A small multi-label image tagger, trained from scratch: moe top_k, num experts 4.
Rows from block 2 of a small multi-label image tagger, named by matrix and row number. Rows with one number belong to one neuron. Each number is 128 + 24 x the weight over its row's rms, rounded and kept within 0 to 255. All counts start at 0. After the name is the row's rms in percent of the matrix's.
After each neuron's rows are labels from the 100 images, of 14848, where the neuron reaches its highest value: "responds to" is what is common among them. Only what is clearly more common there than usual is listed. The data: flat shapes of many kinds, plain or patterned, on busy backdrops. In brackets: how many of the 100, against the usual share in percent.
# fc1: MLP up (model.blocks.2.mlp.fc1.weight, 960x320), inputs 120-159
# fc2: MLP down (model.blocks.2.mlp.fc2.weight, 320x960, transposed), outputs 120-159

fc1.233 108 [120 125  94 120  96 137 102 137 126  92 120 133 114 142 129 124 169 124  90 153 146 114 136 111 124 135 112 133 143 163 161 128 134 153 129  71 122 142 121 136]
fc2.233 102 [ 96 126 169 132 139  86 101 123 116 137 181 119 126 125 149 104 105  69 132 139 143 140 103  95  99 131 138 113 117 150 139 159 152 139 108 102 155 113 145 120]
responds to: purple shape (92 vs 22.1); count: five (43 vs 18.1); its colour: purple (32 vs 8.5)

fc1.156 124 [125 168 123 143 136 157 161 181 113 140 138  82 159 133 138 122 148 179 129 150 135  83 131 127 122 153 139 111  94 112 119 139 141 118 122 193  69 137 136 147]
fc2.156 128 [128 118 125  97  85 127 121 118 136 117 139 110 167 135 112 151 114 150 168  90 129 143 136  86 157  88  93 126 147 118 144 113  54 113 123 150 122 118 130 124]
responds to: ellipse (44 vs 13.1); bar (34 vs 13.9); rhombus (33 vs 13.6)

fc1.4 094 [148 136  95 131 170 112 110 120 164 135 157 148 159 129  62  92  77  76 146 129 148 141 101 101 142  95 146 108 135 138  88 145 146 173 137 142 126 145 145 134]
fc2.4 106 [125 128 139  89 139 118 137 104 133 113 122 108 114 151 159 130 158 112 134 100 115 128 166 105 121 122 130 129 122 118 160  78  79 128 114  99 112 131 129 140]
responds to: ellipse (32 vs 13.1); its colour: blue (28 vs 8.6)

fc1.607 104 [109 180 122 129 150  81 122 124  93 169 120 126  81 140 139 101 134 148 152 130 121 113  86 165  97 118  78 126 120 156 157 137 166 106 135 138 124 134 153 109]
fc2.607 098 [112 167 122 139 142 122  91 113 119  75 162 113 111 105  76  93 108 121 140 166 141 125 136 127  90 152  91 152 184 175 133 116 147 140 160  89 135  75  75 140]
responds to: purple shape (52 vs 22.1); blue shape (46 vs 22.4)

fc1.235 097 [131 139 130 127 152 150 143  94  97 140 134 124 101 146 125 110 164 122 106 114 176 129 151 168 131 115 147 154 159 113 134 118 108 113 122 140 156 157 139 130]
fc2.235 107 [112 118 124 128 137 116 127 112 130 109 104 174 151 102 142 152 149 121 112 159  91 125 110  75 130 103 107 134 119 141 101 164 153 164 106  72 147 134 142 126]
responds to: purple shape (77 vs 22.1); its colour: purple (36 vs 8.5)

fc1.647 089 [ 91 113 169 125 145 163  91 128 145 149 128 168  91 170 122  78 142 172 136 140  71 114 145 140 126  76 130 184 167 140 141 113  99 145 180  99 142 107 111 168]
fc2.647 097 [124 132 110 134 135  92 143 143 104 124 153 126 129 114 112 124 114  92 149 197 110 110 107 125 131  90 109 154 112 163 181 165 130 145 123 166 154  80 101 148]
responds to: purple shape (45 vs 22.1); count: five (42 vs 18.1); frame (33 vs 13.7)

fc1.116 103 [106 104 171 147 107 116 139 115 124 127 116  98 150 141 176 151 148 112 143 146 113 120 140 125  94 172 112 110 124 131 126 158 162 105  96 118 116 163 121 113]
fc2.116 116 [142 115 126 144 186 100 108 115 124 147 155  99 149 100 153 155 133  98 117 106 144 107 115 155 168 130 106 115 116 127 171 116 124 113 150 114 146 127 141 138]
responds to: blue shape (46 vs 22.4); ellipse (34 vs 13.1); its colour: blue (25 vs 8.6)

fc1.695 108 [134 140 110  91 121 113 117 138 132 141  61 165 127  83 132 101 133 137 176 115 133 135 120 169 117 160 141  96 108 119 104 111 159 149 122 118 101 130 105  93]
fc2.695 105 [169 135 113 126  92 161 134 129 119 112 165 129 132 115 100 131 117 124 140 131 135 109 139 118 108 143 155 122 107 144 109 145 120 155  86 110 104 138 138 136]
responds to: teal shape (95 vs 22.3); count: five (46 vs 18.1)

fc1.58 098 [107 123 132 122 173 132 149 172 139 129  95 106 124 136 151 131 142 120 111 150 120 137 174 104  82 122 113 125  82 138 138 133 123 138 138 142 107 102 173  93]
fc2.58 099 [123 130  95 137 106 135 157 112 149 132 135 143 146 129  84 130 146 156 162 151 148  97 134 142 118 132 108 139 172 128 125 163 129 170 162 109 185 140  80 123]
responds to: ellipse (35 vs 13.1)

fc1.292 104 [114 140 125  95  75 103 140 110 132 125 113 121 123 137 123 145 107 127 171 111 150 135  99 138 142 130 131 120 125 169 143 116 158 130 104 128 111 129 115 170]
fc2.292 094 [ 96 142 142 148 143 109 130 126  96 146 140 127 132 143 115 112 125 165  98 145  91 137 134 138  82 131 125 118 132 154 121  77 101 118 127 122 108  98 119 112]
responds to: blue shape (54 vs 22.4)

fc1.648 098 [104 144 124 123  89 118 107 161 122  99 153 139 139 122 154  82  89 149 128 142 118 131 109 126 106 121 178 118 103 128 129 109 117 139  91 114 139 110 123 145]
fc2.648 089 [125 119  96 118 130 145 139 122 130 121 140 138 126 151 162 161 153 123 133  98 104  95 141 118 111 115 133 132 116 151 143 161 128 119 114 156 144 144 104 127]
responds to: purple shape (59 vs 22.1); white shape (58 vs 21.6)

fc1.664 087 [121  94 151 156  97 133 140 138 140 151 130 109 115 159 134 127 123 113 125 108  85 180 169  85 131  88 121 153 154 133 104 131 162 112 102 144 134 105 154 114]
fc2.664 089 [115 129 136 133 121 138 115 144 100 134  89 121 119 140 155 126 116 182  84  93 110 107 143 191 142 169 103 124 113 159  92  93 119 124 120 109 118 153 103 130]
responds to: purple shape (45 vs 22.1)

fc1.717 098 [103 126 140  96 137 141 102  90 123 119 121 110 142 164 149 144 166 151 116  89 138 129 106 105 124 164 136 114 104 128 204 176 128 164 131 135 142 151 158 148]
fc2.717 100 [139 156  94 100 138 109 157  80 131 115  92 148 150 104 141 102 109 125 134 139 110 126 182 106 147  86 157 155 134 142 121 117 129 121 132 155 144 112 115 136]
responds to: purple shape (55 vs 22.1); count: five (44 vs 18.1); ellipse (32 vs 13.1)

fc1.471 098 [117 124 130 121 177 140 131  82 125  70 113  89  97 103  87 116 165 108 135 178 143  79  88 120 115 164 145 121 125 138 136 131 104 141 112 122  97 164 107 139]
fc2.471 095 [145 104 130 127 111 164 123 173 124 140 148 129 127 104 130 143 114 159 156  94  89 132 163 120  91 133 114 117 127 119 163 159 115 130 124 113 117 119 157 122]
responds to: ellipse (35 vs 13.1); semicircle (33 vs 14.1)